From a checkpoint of a small image denoising model: soap at rate 0.0034, 7.0 epochs.
Rows from block 7, named by matrix and row number. Rows with one number belong to one channel. Each number is 128 + 24 x the weight over its row's rms, rounded and kept within 0 to 255. All counts start at 0. Numbers have three digits each. After the name is the row's rms in percent of the matrix's.
# convs0: first 3x3 conv (model.mid.1.convs.0.weight, 256x256x3x3), inputs 198-219, a 3x3 kernel for each
# convs1: second 3x3 conv (model.mid.1.convs.1.weight, 256x256x3x3, transposed), outputs 198-219, a 3x3 kernel for each
convs0.56 113:102240092118082101158102160126153120148117132084091076132143117123135115115104124127136122120121125115129125101131112126155118159135144161051163072127107112178113104104097128134120127120143124078135161150129122131123102134133097131130141108118113151075137106144163118185105162121146159130149139145071163108104116118152115162160182115132110144101125148150124154125115119104140090121125136130116120115120111124122106149144146126119121120096095163140164100143088188204138097108108104118177132106113115110143132144124151121128135120109153128114104130147141112111142118113131111129147132127115145127
convs1.56 118:120165123140144110158100136139142153123135087103135108109157106129163154139137130125096149126094107133131126131165145134122125112110101152101114122134162106138101104158122120144134132129165121076103134110140144152172110148122130135122117088158116133087142107115154151208098156113135141133111106127113166107125128147140062152162146159108119157095129120155104163111125124138167164164106140130121112167137132132141128133147139113092098129141146129112133133146122144180136119108098134102146169112135137106123131155123161098105145145128141164141104173139126136118142115111115090179139120153137164092
convs0.57 097:090112144112139133126116131103148098137137108122094119120121136200109099123133152136151142109096171184093131126122111128130124133136074137130153118097144133128130113114118135112155127125121075151091096149169084119147133134134134100100120118126103133099114107153148133144132122120124123139146129085105147144149113128066116166106092163138139122101126175149154059141107090128136121109120170134082059129132155157131118153147144115141113159139147155129099107138082115108108140143110106125080239135096120135125072135227168149137132131097098141073105100116153152138106187137123141121137137139148118139
convs1.57 099:128115136109154126119161104101126130114133103147139121081140062149147123117147157130141115137115163186144150131130117123136140102156165110129133126130123175108145106129144126134125151151119094136112137129108111133142126125108149119152170117114123114120175135153170133063181122139129144154099140098109126179120121157085117171130175141137124126111127110118108103112126136144125172159150142123162088098158127143170104131108126148137106106108099137120136170127123156109125110142110154148114131173084120117078165146124158140074162096095140086120155130097152122119141118137137159153115117150145116111
convs0.58 094:133161177143149086140144161121129140115126142100125117145118141137117127101136118123115119142148131127123150089142121150130109106108152139124165102113138149115136131125115160124125134148152117152099132153118140121162155140132117108109127109118114146133102150113171143131132077153113074087114097101172202131134122116130098147131140192132134140124115112114173131115135125133116145167120135093140154131123124129144135126125123142111118143127133131196162104105092165138152113099124104137198130128118130116127143141110115115108123136128129149119151122145158123110130116117121147136096118116119109109
convs1.58 103:086113134128125133097120121192143115122106174123124128123098153154162149112140142073135163161111129103126090085179150132109119125130130120157087141114144170047104099119130134139133120165130069123119133143132160160142133141119117131117140101147143141135150131170119133165130086094167123157145137114154166141123157082099103128188166152105149153080139115109123143093116119158143107131128084126129154166119134139175116164142137120077127128138112118135088129154135153154129129121123083180099162117082106130134173106134106133134144125115135177134143180187119160123129163123085127142127119185140145130
convs0.59 096:178125164139118103080099099147154157126141118120113132129084131145119109150166104141060117122121133117153129178108155158133130079103145090067101092071139150210131126160169136152134141108119088118097130150144171140153137146113129109132134144126156062137136127115104135131157126132132145143090085102136101127118109117132171099096135122160113106142139132106098122122131097144179121132143104150137177109090118160145130133118123135116124132118152137147143153176135127133192124125117190144079144137133091121130144138124130132088104129133133127110149121135111095144081140143120143136110104114101114110
convs1.59 097:169115120123154138109104098085158139136116143120142108143066071126134116117144157129118129127134121130136143127112153143139128116133117123110098146144171123143148139161166150104112097093108106150117085106106101136153147136141119102113137140108120122147106101099152141100178111158110117136123117099170091131122169158116164132082139146122144127154102147099131137155112104132122152117129136097117171162165126090112118134119104138148099108093123121125135113168144162131147128146122096099132108122153114175103118114122128141109132141141143097134144081122156080095113105165174094108130112162141083120
convs0.60 094:173139104126130167174130094138133132133139103136131137128116140148121085112121129112117154112129140130123129144141059150126101140122103110102171115097163080111167106107106166131138127149140083104151151132105100126184125123162117156175126133134145137129077111149113154145145101139132121129120145124149108143087110177120099141118078111154076037136123059121123132152136129118135135120119145132136161108145119130129148119128129136137147161093165156116144151136093177138097045095058165179089136129112155096096127131129111132116136125118126139130114128116136161165104120139149133137122137144140149160
convs1.60 100:120157123105124111155122064139132114146151153107135119114119176123113128130092113132144125163131116103137137163135097138111115147118122110114119089152150089144132111142123189162143141130128098137117104130061115130135145155133090150169124114168118132117105142140117133096166108113087119123098137104126152102121114162112113159115112144158197121120140159118136154181102135116124160153161080128135125104107137115120123073130147129108113102122117134125074125122099148135114110122123110120141126138157122134125100124161101129129160165139117115152108111194137094165137137098079102134162135137126090098
convs0.61 096:120128140135121139110105147096131124129136137162155159126155144121140164181110104129203156093115102128097116154137186096157154096113106141132104092143113139137142130144133133148148148109130144205165136084115101106146118128149178145136104117110129146086121111144141126107092124148162126102116136143119124118147107095152125163147095093132150180106129111132093196142131140147130143123080158144123117152148104127107147125130129106137161101179131126139143153107110113127089132127110116109146103101129149128070199156143143153149104109090149147091123136158129140122122134111147177122113127124134094132
convs1.61 092:100148118167128146113130162130159118137162138113106150110097127120119140109130154124157156145111110112110103153152110091121152081120112118103142127137143161120136144095108138139154116139120158124150138127107132096102162123120122135109103121134084151140105126124148117118092078146114119109085135154143139135173141084152149116105125139110112159127100122135079157050062104095136136155090117140121125100134135104138059119120125149112137099137109115153129161097152095131125128127111161129174105110144169120131126151115130105103137137144097121149101109110136150133146125156159175103134138095115115141
convs0.62 091:115128134141098133146160146147150125067131087121127106122126146122118111122141149121137108150113107131146128150136128123081175105158155149127135132136108132133120098102116252104092154108123128161127103137106143127122091138164135115116139148115134124147121134147154117118157078110141125148185107151135140147109144091112122141131140109146116143127126120137145120151104108134148163142138136138132117157106107136124118139119211092115140128111125166115124103155125116125125111133115136165088128131115105143131137108108152125166126077120148123152103093184122092096133179153223129066162126129049143135
convs1.62 078:143123115142113103118131143077090101142125140101110114129163124119147134140134129117102156162106146128144128110131181121138143139129130155152101122132122136148103120178080149202029122148126080135095102096114122107145127173155130140156096152096136153126139112117099125139115135107117116114110111110138104120122092129112091135112113127125134113102143100163138124151148118154124102173141152150149115161148104090138108025162132117123081157167140113126104110129099111168141163118132148183175121158142123132138189116144114135111149126137142149082138113071140126100094126128166124167149114115173153042
convs0.63 106:132133127162117076104118126108143131119121148104121113215113137070107178155113095121113146114129135132125135153125127165117125095114134138136103100136128179134094170111106133109129161136135161147152066133203198089139130131105136126136094138098104138124188120102090139140137098146123125134117095130157124147158106102135107144133113170145145119142116185164107157122134129157085096159130127139147112134115149118096089107115134140127145094133098156145074113110143119128113128106163129122112048111157153137123030136170134116088114130173124152130159124115136138113101133183145140119090131164150141113
convs1.63 102:097113148192139126078117124103133154149130136127150146130123123123130154124139081093124149169122090114144151118139087151147136121106114152106094068112122158122100145104113072159142125153077149133081072156154120108094160119115168154101164160120090124130085166171144107125131114136157156154078119083086127120160118111093105149104140129109096057095155156169146083100137139151135164145124130102138117110144133177142095075129175173118121151095155159110107129112161124123122108134152072102145108135162148107163112149128117122130131125168132106098111100162114106136198140111171113120078107173097122138
convs0.64 104:168123116165130105147114112140106133134140096132130109087103137130106129115132143123150118126141130128132114177144071164153073146142105142140126150129205147151118158157124138128108132120119143134121143145144189083110108122140103131145123131117166118121118113164133132107167093119103130142122140175090134147071141181108127144139080092120083089153088105165099139090114162128122098100142140091153117132154131140117117101141136146126127104123125091119157155138118100085119186120083090128116128123107113139120146139155116103128093107129129120116173148128132111113109174072166136127134124141138130140
convs1.64 104:103124161175114100126131102153141140105119120111116139042144119130153149103098141171104131106124138145150071167113126152106111148094109146115081107137098103103110152134166158160101155139140116123128098123141139124130085148149103136164145107130129145082104120109174161122104120120149163120129157147148152114088173153120122135123125112137118113132128112155120149100078117125113143097127137119133123089156118118137072085124155154124110164172146086159161149150066111114134156114079134138106113141114080154119130153136144152132093119127126135132095146127109128139124125133169109140153089164130140088
convs0.65 093:123152130177163124071079114109173159158163155123101090155142145130141119124140104124149132131095102116101124144176119135107126095097124137155098108128140150119149192173130102128104096109146091095100168089102147179142159169111115129085129102140119221148147153138117098108108134133136129137111120091141149147123137118104126095126144127157131134154072103119125142152125121144147143134094128136139157113148089163080132110134120106167148098202130154160152134067084135146137114108133148116120119123151125110119136127103125179136103129122116053079155140138145103099090097160111131109114114148093084094
convs1.65 093:098142158122113123162149145104159127106175123144180133119115124135127126133125148076146115113132123131165113101167123115133130099078130107148179143130159155108145133167161123129161114109137093141123097128105116126080121141101145155154115120105155179107135114140192117148142123092128140119106159099119156170147121116155119110128135159129138143126105163090102116107125126079182152148099119148152142109145151129179137144134131123145110142153095124141146133118129135158117128138093129111107125120139109127158108127117129135125134119124130079099142140140157114127116084136149139105103115116124121149
convs0.66 086:083127087102163093130136116194150161138130077106086135114121112105117103109095112094132130147151120125127114108155104127138106130110130141164105145101139123135116017031037076100076147154157108104110106143087127160109115052108123112129138153177123106133103101106140121122106124122136164109126112094097102078082111136173163161127103077123148112167091160149147138118114151125087126071092057083116061112143100114100136119128109129130132101102131101162149153134090154153139130113110132136156146114153139138137127137137175199177103133138109116141089114120088157102107179122114113120114137125115117135
convs1.66 100:181188140137114115168132091105074145056112060072114059118145128167090151128131135092098150104093151114143166094168135138114157144126134175140116099156119150113099129145128164140138143117161104084107158109138121125111151113133121117156131116129090137127139141108121106127147125148111152133135119106145142163092168162135181137110126107102168136167129113129105136162131107178137107153161138137129155144150138131116121099128132117153142172096167111096137111119154140146121150173114137084136139106136087136121106147144124092141096090133102086121108089129127112093134085144126125115103093145116119129
convs0.67 120:092142164117117132109127153103133125127103132140130092102124137098129123115132137151120136118107142135115133120110146095160119164131122103144116107124158168074124138122111118112127130110123139129131117145119107117099090136117107159123131123128101157141123125112153136126150087078147127189124109105163171098113116107118113166113131130133129083099115147129125132102134131139164120126121134141128110144167105145140123114140150122120122093162094116104106152166063064104110156138127106097154112155127153131106151125110138133115110103122108129131123127146104096153117140129170140134143107119145147163
convs1.67 125:125097106116125110152133120147109122149102103144124150167131155094107125156138101110115126111121098089131098155086123105130122134129126123179115115130104106107105130119132125160115088146119122095162157117126107125144174101117143140134109130117079118116139146125074130114131126102099109128167103103105093131115083134138063139130134117118114064073193100135132158146110124125160138085091152138110138102105123134149137115144099150154093130131060114143085087123114116119084129132162120135098167149111160114122149083174091096115151114124100157134132176143125159143152119107129069142153117103120134123
convs0.68 103:147140140173147029138126079114137104111132176127130119177134094148123137092126117171110125105155133103162125149116127104135142112145072139175066126112110120105165186115196190129163174136154094138068183108169121101153141156115117115096098093171141120163134121125104113162109113120142148133124106151149115141122125114182149163121105148122104097129121110142123145097119172095119119121130124113140158090113122153123106162125066154142101062113110140137111124116112115079152103121111108135126098114090152129160105136111152142162137135112172134108107146102148123157136164128157148126140146189157118189
convs1.68 092:142112120176127106118122135127154156136155125116148135119127153093152118124123121102100126147124120111102112137105149097117186098120097109162146111135173112088134073129137123156109125146163134114113127133125109094144113137136140160106154101141065081190161134109090143158115139135141149123108095131105136076132131123146133145136111176111122129130112135115139146121116141121117149120144125071119130130155209139094121119135149146164122128132144120137144116111151125117119136131112114147117136123133127103168173098127132126123157114166080119090106123156102127151104152123108121100099145152169111113
convs0.69 104:162155134123094067149100131110119100124133097096139195131147121119104128115125143142121118123079095141107166201152182112098125125125094119133161128125105126103107177017131125142091076194130143138153132097109105182103094156123099100115139116113162158087118117097115139152189135147131124134090137116134160135099108115124106109129126158122139102110149100135131122148123145164118134121127125099113123169148152039128224138104115192136037116132063123140149165139151124112125119130118126126127148143127127125138117113145142102134113130123124129123158135136096132135131120116155071131137112120098194164
convs1.69 090:089108114160120138113103118102139148130168107157149139104132165120112159131143114103113135161161175109105124158094158131145123137096107112136136157146129135099144092114128163130117125173131162111157128154129101147107174184095156175110149082112176166166142139163139152113138107149110111135100111098129123122127156123128099122142116130138140139090111164107149109143118136149096127113130119126137112141123131119141164132135143085142179067173123104132112152099129114116110145151142133139121093149088118147134135117164138136171126096143138163140148133104130124149135135140132083154113143099156145131
convs0.70 107:105145086132133146127134146084151155126126114133140140101101112116083087158090126133112171156119113133131132082065112111120128109149144163131151094149117093102121122155120134120132120095124110130118119141137129113162132187103112131143142095118141143144146141097108118107142123144140132132154221136136173158118148149083099110120163137140114123144124163116131085108136134162141172123156146125108124136151138156154125119128131144132133098092120135175160163151129119107171113134072146160121147116103141137149136113140114171150126117130088088142127097109091120124118142152105146110125119134122110121
convs1.70 097:114114152137146136120126128139118085124144115098099076122147101147128119103090117167130129109131143093134100160144144158122098148137141168133126135137115115100100160120143159115125143154117102099127140122128128073146126205145114124143102093129146166110081112092165144129121093107127098114116133102106126119140130145128147110101126119135116122144157126121157144136126150159131126120126101116153117129135142104111125147157106150088114142146123129157148157103131103153103128140157145116125116134119149114148142129124123108118140121128185186191147122131147138119140196113139164103141125130115061109
convs0.71 103:171140120090143116127168124129115117111134135148114164096127121139103137163116141145193121078114120115136150127161148097135148124146073125143110138127117121107157136109146099094131085132123132126104128125117121130158142127181142116120140097110137141164131100148094161088137160092118093136110103118151128145129120135083127091149084148136116127117156101125212119100127154151095119120164101128137107131114141130121151131123111152135121084159063135151130177190160111118115125137130117088140140127163112136124129142085151099154152142118075146148154125105156134114131145132123099102137133156139161152
convs1.71 095:122095124141123141152130100142135153116151143087121107109155120137138150131126115140115083138137146114103114095107113106071122104076148073164126150133135201104151121137156111143147098100183108116111130109108183147123138105118117118180102115143127116118127140090125179118130097163098128155126135130164130122152131143147148084154093138140177121112150153102132109131082159111104100091160075104133133125129166152156114124130169099125125151121094101109150143128156126128091098142141165136144087132122158106140133111153163113117136115134147171146131113147135146134129156138150135106103132143189147145
convs0.72 099:108133128148140128131108109139109118142125132158165106109135133129164137152176113158134169129093141105182118110157144114121127107118104088161107116149145135091148074115129116120142155130125087097126118128140107196081153172136163097093103117136115108136119153095159132147098132095169133121136110128122175131109105105190112132123107089117143127144148141134146151140126115117070102154152124114140137142157121118162139114126131116097139165114142121143129127128146133145134129139123108127128208131138120104120125145192154162145115103121110123115107142101116159141158127142119120151152154135138140108
convs1.72 099:098161102112118114157135105115135162147111132138156170124095102145116091145144144173172144117114113119124116137137106138149116104115175128180106158121123162094113128158137134117117136135129177127100121136137105173130090147109125104160148108150122116119137121125110126128171198131128140132122109146087117090153150101171114129176166153132141085117137160109119147109145124127160128134135137107126143149133140135159149101149137142127092086151162126129137150109143154135143122113138114124097143127150117122112108167086120133097121129122137085092146179105144137106130086101154112154160167141118146125
convs0.73 088:108167143115151126134142125103158122110149133176124099084126148104128127162124108147139136139114129100138096093096131117124135104111091082127124029146194150141162128129116114147129129152166097106148118147167106125172152120113156095136151108121124167146139124122126119117119117155106109112150088095103120152108122131142111171176150074137137085127127140136139116121132125154147133110160123157140127121103140108125134144131126113116131135113138143132166098153121110130111139122088129129102126118138121135099142134120107130170116165139134146091143104146084149169181136111131135128139133119119122119
convs1.73 091:106096148140132139092152130131145080133119161153113077149129143116123119140152186125135107129128160139098129125118149084134155142122133148142120125105154133161152131142119148131130126080104145128151142131141136140144104118137115114121155115147121161115150094111103124113140084152130130115070104118115125177163143106124113168094145140119174149173185141106155122099112138135090128122121105132112147158124201106114165132137123125110120110129126111135137121136157122153163189127120123146155115131130118123101116122149118096102153114109099129128124103102140095125108118113144087158157107130134121161
convs0.74 092:128132114118125135107128156153121137123133161140107121118120058131152112175132095099132154154154117127122118134151130125125128096125143133116125176139123077106133154138140164139146140158188103135100149132116135165113089125137140092126109093140145152125140129115118110152174137133103117140140148141118134137124136166171139091154095130106118130114125114130115129146148140120101091139132095129159151107110122110125126151123107123125147133125152124099186178085148147119113100145109103121121176141114194108103219110135129158153173162120196146081138157093104116088136114101122129154142112117138133120
convs1.74 097:111140108140116143157100126137095140096115082125127137128128118101118078103130152173099126135104123100115144124141140124168094146096130143140161129143110152107137104132110126125105103119103135129108110160103125101103119120115133104073095134153123119120117106162154111126136133122119134122124125078178121122104111110113111124107146167154131133085117149111114139116134140128125162112112154132126091156132124109121124154108138103117160138150102129145141096104123114101139146115134182150158142091066141150084127075087212114094170113133127125084150149100114141131121128094074172111117138080100137121
convs0.75 102:122099145079133123136146108170119147130126156112085111161134124132134154157130136148127117128124135114135107123136121092118129124145117118145154151122139109091115142110118120114108116123121152156165147093107108127167141122162121158106149133084149155108112121142120111120157137095122111146120101122113108138156149151076150090162118095164139139120128161073172087123155134206160139108125132154112113131143137095134149143130153123140132151148133138133152114119150097151148118129112142108136101135113117151127158121083099146136153127123083083125132080126141142125140137153113130124108145124139119138
convs1.75 106:143121134111132144108171181175115114110115143161101107138140099128162100070120075153124116107097127155126114117111142148125108093133134114129136146158124091105118112133100121132114121114104118154124139114091155118140132142110154125124125133125147155115131114106182104130127127139124126122143142144187130158101113114107113092123123128112118151171167120085082114130113176127116149062131147157133096149129105095092162152137105138118155127133113132144160140141106139130135130122148133119167116135110131100115118114071126133162139157109118166147130106095119148117123136074134107123130141140154121089
convs0.76 093:128139154144130116131109129119128113122136162139099096152117116120116121133158142187077154135105104081138120171133105145120121092141144119144142140108119126091124120119107114108108145124122085110101132130166136179139147152128129105122108119158143159106130123140160125162150126135151092105107099133139121113116103114078094138137128082143135148155143124158092133132101107083014037113105154127132131168137106106103111141122116117144147129123119117118140129145110129158112117111119112086151130122157109126118146148136139161149102116117101079103114127111153166138134122141134138127129139161167129112
convs1.76 099:104162114121112108119085081132125141138150135139135181116121109147129135149171159119102134134125119154180120118119162147134154165130139149122135128137105147157194140120144128111142161130149136132129120128132123109109105160121128112113134127080118133136140119112168124150174128122165144138093116126120128172116125126130168136112172102082143115095108136148073113130082128133145117140137125118141119126094102145164149152109147138152113117129127118125171127159107145175135138120118140102160114143133133127134132146131121160147159158128094083103102110170126125138125133113149165105126130143130144168
convs0.77 100:159124116159136141147140121140157137119109131163117141182128109162112142207105140144109168106122145123128126185130124139086111159135057175099079136138140105088136139123087099133144121149120136106127147123087132118118141092139131127148125116122123152088091109140151124142128156142136095130135116152113134146122122126104126189160104105098151124155118127160139104145150079147120119118111123155141113126151134117118120110137153130121131136115116126108128098138160161158084100107079119100142170136152140112085131097135148105138152156199106150113085141098107152186147142104127124101101117123134140098
convs1.77 101:104123117111112136080111147121098164125142097110117088088130067134146095111146104154132134128128113123147128177141139114141150125127151084118131144142167121130107108110149072126165151123070125126147112114125144133146085073139126115120161151176137140112086163117174133137121107156107086099116098138136100142131117101098112141117141130155141131103155113123118086124078103159105171095136096149155126094170161102163135119129152139131120104112149115127154145139126132162159170117163135129102118110109163134128161161140084122047122140115123129192113110157141129127156115112158134090132129181121131101
convs0.78 088:205097108158148110118149148144120144154093151164147150130139129119116122121131112117099166093111111131188131181136155171139123158161176104135148141119114127131164098129116163117121098119120138109156093133137120131095101155144126095110144071123165117150123111190121083124107125160083109133142146138112097133157112109119149115098139130154116149171124129118134133150136109149140138091105160112128116109126123156116135117116122110138141130145154060085172149096150135118124185150125212120107173115113132127110141139123177119101165126105126136100047153107059117109121132110139137110114147145157130111
convs1.78 098:133108096146136103099131152148095113152125118161139106141116121133171071085142140180094115093116112148135132145133163140113087098124118112140112168145145144112094052132133144129101176101136108142152099142167141117151113153125136113105097135147178121126149125121177158144109109137149143135109116126083095134160147100108155119107104101101132147086086110096129117132141098132109147121135150123143145166142117081144157135129130121129131163148147137158127127130156136136087102120165189088101120125143114128147072155109098128150111123128125127139168166080110155116125145137122115131121128158109125125
convs0.79 093:112102136120128157088115135141120130116147091145129119130114132105108095159124102137125109141122139139151146090106138110141129111140116127124141082117142198120094141135116134132140148134145095134098147161101101137114143116104085154142114169127127134133113139108115123149102157138176108069112131181120125145159136096148133118131142136079103139128148125121140109085150144122131139140130110076067133144138144156131131145133123117114108133100118118107150151140131127165125096136137103126122214156069188121104187121046143117112158130120156121111059132139171128114121130107130128143139147126114120145
convs1.79 105:103130157138140130138126136084127121098109101136143124128118100115149126151125123158124109121139133100114136121134161154148107091144122130173108135171132108123119113126086118150126153107068142120133137126145087120140115133162116134093085127155110160122117123153125104119109149097146137123088084079144094150119113127135093121131127156113128131106151129111095151143103143140104129141119161146120146137134120121112114152136119134112124125131112123142099102148101086148164141114083167126168170109123167158101160092080171121119184128122162108096149143092153176116097092102108092083098121116121117101
convs0.80 095:112114146123131123142122089119136133109106144154123132136132145108101144146139114083128182080150196112154052167137075127094101125137161091166147166168064144115118111121134132098132104126118147131107122106152098130121151146131116105164147122145131142129135098125136096132116158111151118102115130130132110103121120136139110120104124164133136143095129115154104152139126130111097136143140124139117159091122128137158141136125144112127120138128137088106097121181128133122138120138145145090128043141125118133146092138108108113125115089146143142158097131135105146145142117148117125145143131167129132132
convs1.80 097:148127106116103144103133141094136116139116135144122124157131110063157158140112140141083068106119150114135123107110135120169143130127132113128114168153108153115058143108124148176116126133103121118109115127139104150134100148144131161166113153156097120166120117149121123141167140148143121133165115139115156125099110092146147118126116101161153165070088153107128096162155147171139112125129154114099122102128134154132166115147119135114105118101129144151117143141095141128138088111143111135154164147081179139108159125135115131133150154129116133107144121097087080045136105115138107120135177097114093142
convs0.81 099:164062131111116101148219128112118091122116125128128165128168110160118149142172122102181114134144117122111124107108095107116163123157125146133119102174142139125096120121094153108111109110069080168093138138136089134132126162148167096115111091103126144135119117125083117157165148113151153153118075121191164172125134160097130088145140185162117134105116106116096114130092108168143133112159162100152095123108124109116138123131133116106123130131153115130114135146113121123131086096068189147159129129151096116134146089111139108147123141123109131145132118134129118136141138143141173130148152126136093137
convs1.81 092:145123134120106115111145144134159170133139130106129159143165129090140074118101074130167172113128098157117141105107121104144150098143125163098155136107121081131161110104114132141126108134102106203123153145129140088143142145172154138082132142136123133154152132150131113145156132064152127149130114083138131131142103116142090102133165190143132146086133147108158135142132141110133110099110121166131100115102081134173121175155170115118120121126126122108125148111084086135108115118117132120155128109086093118107185112155080172103174135144128119116139126133154150184143169113065154137129111093184091130
convs0.82 090:141155118114132132110102125155147135137152158124109133142137113124159144160159136116140142155136107135155081124166136149109102098105116154121152090130134121106135122146134100129123148105125114100158117117106126160121145104175129140132099117138096148164163121138128120094120104126119105129152130126125131163124121122132124140092146098143117116144147137200184087137170135119109143129153147127184162152171145142137130141132140112122108129122137136128149097147113143153085110112132115107161117133126118137145148139122165137158132120117129111082128146089127149109164140158164133133137155142133153120
convs1.82 095:146149148121116134184149126142134130119143161112134108141094116140121124138130112132130141094114138112106107127116150160130097115126116141115114115146127080159096165161098125148113083119101149127160151121138140155102171093122119085123091174127127101105137155097085117151136131162135161119147138143081109139147149143085111152092145148132144167175166131148134150140114159120111137134150106137101113152134123138104107119146126148129143132119187084136126103174120130095137093166126147163133120138106129095118110112144074111127131106098124173160146150125126143187141093075120119122126160122129137126
convs0.83 115:191136109117103131195118100141144151132138093111161148123121114144162154113155119151109103131122098147100148161080093144146122090120129089128146134112099106123140136099099131114111139145121070094163083124160122146131120123152152104138133100141144107130201141072145130117170100120114116138134144116148124109156120106139147123144122133107134118148152123142102122170109101129128131144129108151123093115122134119140116136154105102123131167110083125127143159130111136165092099157141144123115138138130206149126115122115124136146142165121108143126115142088125180152165127139159126114136112112115127139
convs1.83 113:140133133063109123131130126101112150143121114129132129136137141108120113106092096117150145143091123143155134130132115101158148148099101097126108157186175178100099175124116117118137175113126114145127124154123115149132102118101140127122133130110116121133169115100119138148126124150151133156090173100116119139102157138131170137147126111114123149171138102092133120121165074130140085128132119139148118089086141144075109157098105153123168145125126124128128165110115163112096093136158179105095087089137171093089103147118085108113153113089060122158120121129137121120150121138142137094115137164161144118
convs0.84 094:153148092120153155159092143109137131119175106110103121153116120133095113134124134122108122140087118130125113135110159088116118132145132158143053162127100108083064134137120131111149136150132152137135121134124149103144168120139142128125151112144137133110132103112158134136128137140081089104132140158139146113085116107124123092134088120141122141172164127111097153151144147075130122141150138141151129134129110123141135129130125153152138140101144128127145162160119091114151191139133151109121153103111115114111142131142143122139138121131057107135131102138086118125111146089101136134145143126121141148
convs1.84 100:121148104133139132106123147175116181117118131111104133114118111157122139115210105127081143144161107171131143101141154087138069134104150138118122116135139117123115114123143112099106089131168159118126168098115171150101125110127136104136117152131124131091128119101083088107120108150113115151118126127174134152130189146122140115103112160143109095194078089105183123134108127117117144159142125150116122144099113143138120119121117053106153145140138139137163181128128103149099092087148140070119131137102139129132099164118119142110162139147125119146187121149133132127103114100098102176153123134107118109
convs0.85 094:133145061197143129147104101127130152122154076164156096128137130169097105149103119163154108164089096150118106152129137130134058147149116169133155157162059120148108150150125109127122164149137127147107123146144128111122144136144099126164160151175165111096118118111176127122168167165102105114117128114124125122132131132102111142120133153104134156138131080149123106161108138128153124149130102123154163118106114115150123114138108100111120101118183126110138128109138121101141169137204101115120111124137135138137141128123120129126109098122133134108145123135104113123128134161126144138156169146162130129
convs1.85 103:113147113180148086093117119132123105099108116173114105070124145153121070110138141168145127143082078166104069099169102122111059094129129113143134147125105115122137144150139102129145164112121103138144101156155139140142087124118125151105091104092165141102119118077157122165136161145096097132110130114112143118125139124095132158181101128104115133086107135160135145122103126144141121163143155066142148120150120127145104097119136112167152132147147155131146145148156111137098105138111114142102144128109108141144141115086119137121066138101122120161160133092097077139132154140168149129094102112110154105
convs0.86 110:136111119098170091133127146136113151132118114117117140101077132109122133127163151131133128096131096161117158111086102129121134114151128132139080121157139129170125121123131115128122148131134129099097157144148108144133134153151130122091106160125131128127119132139146174129101161144141139147093110091181142141101113150100151084107120110096145138126176121187104231115092138119160102115134128135123132137171140138170126113116126133107135152126108123108152148132147134124130119112082142138168142158047137132146118097124175152124080108142124109136095144124150132112129129148132153126139135149156130126
convs1.86 112:141135143140126115158105152099180180122157101129125144156096154143127116153132129108151101109132107149133144167110125088113128133168110160146113150119114100130126182122101161129130122103153106100106130144141146141126139118128137137123104147133109109110115135126123152138163131150145111113145136118141134115117166131093135106085124163144124148126146102130131183142135127100154098175099156145144147110168131158165083105132145148125140138144111119150105079137118149117173163116128125127143159132157143128118118109125147106095148112148145160115160166146143142107169128150095155081142119119158145117
convs0.87 103:084150149149112123154132123113081112103120099135125122126129134101107126134126135102110137109116142139142120137122147122123156098124129127145140110108126122149100142244165112115120134000119128140154143133095128097109118175149113127123110100094104129166099097124152131075119170171162146122094087102145171157109115094113092103129178126094133131147103110111089165132123157147139135125100113093119132153160158188154062130138110076139188131112117142140126101097137111116088118138115156151140121124134111126127124150136097122131141102108122115155148108137126122123144156100117222204155136140161107156
convs1.87 093:135123097144117113145140144142123142110109130106132122151120158132126140136138166126124131132173121125156135127117120149115167124151157163123133156135136126122106128152094146130198079082121131143120144128181119090114116135152100129156120119142141090123137143173103139160130100115093136128056102107120135109132172137122118119109181127161136178126112114136113143130163127112160087090110101151119120171115119087126142157128111152048093119103154103113082088136107081115120124136120129133139141113079140132117146116124112095124119156108129164193122124107102130087141115075117135153115116129104109167
convs0.88 099:164087112153126145155158137113105151198076124139087197130140095071112136140147140143113124126111163140129135168098105171135089157148085147126132123118158109072160135109128173121141157143128138112114153114107146138109103107136063106131076110163139119135116127145153126138089133174108132141125091116146102132128111143131103114090128146169116146112096121164103130103111136109134099130119141108150127132113138111143102083125072089134074119140149078110144111134143137127152193144134111109125152108131145119123160102124151158113181143125145142111141118142159105114181111139168131145176135135181125127
convs1.88 097:135148131082158113172141128121120127130146075098103130118111124129130053145114120099152130072141110118131116120103115120120102148133101148163129160111174123111126143127112167117127137144103137157137133122153146107139141087152100131131154142144111157104136108110114108131112124123129121101143138122150123117111141151125144114106099143145123091115156136120128111138115153128120123133136169145126111093117170133128117164105127128146126109157098090105146135113160183123157121151116157107081089181133080144094109140140133158120116133132181133135116081099108121164096105154138125090096126122154107107
convs0.89 094:113113170164141107145178110128170123139109159122113128108106111114132130138166145126116132132111128131104125148122132141162108141151086152152142121103096086161105140106103140150135124160183121144130127125119146154132100141099120098113143104112178118137124131120134150135139088110122104130121083105115142147126152120135144107096149123119144113143125159127139097139117126148117138169176161134109095130135161124123190110111114112168119115202148100145124135182164146138113101113129161153143151162122120122130137114116138118153117118120105102101119123124086123143171163161164101149125133127111143166
convs1.89 095:140091126125159112005178158144138123118133131112134129105134111119144144123127148092127132113076115132068115170119145143127148131123117120100136118098126075107136110109131143173152127157141076088133153135159166132114104149127122118110104095135091085131141108123089124099139091108118112172158139146127100135129090096117130142099147107101147130109137135121148162163131104157088154133141158149144142115043130110100133111130152133139137097140129105111102145145135128168116136157158095110145125108126114117154109141080126106094142153145127158169119148142132145144182129125121104150142123119172146138
convs0.90 110:118133130137166137114149116112130138116099160101132124143129139164127133139104124143119125144131103146104131146094131141121152157113067124149130142165127108104128124137151110138126106110134127147062146144164163119100093108095178099139138119162124144153144120109129127139115130134120119143129123126130123165184131064136132135133125166107158090112123158112106130134124132149103124110134156127136128116124140135148152152140158124123100123113157103147149101105156111132141123097153116143133092156083108137108079142160116111124112127165101153181111181149130126105078128149117115111117124137104118141
convs1.90 105:142112131128129143130156127137141154112136123122125137096115108079138164174126118092119124136122099167139133144130095109133144106148097102137101113104099132116143150135109084132147109112100085139134122151111145144162128129131122112120141110144131104122089118149133109104129115113142124117129091142163089079164134100073110160113158172146124105084125163114128158134135124122142158123118170129124099135143122145158110117122168137117102136122114148139162135117122098152161097134139108147158136165138131133120198119162125120104125119174141118079118145171159140120146115107160131050111134125155137153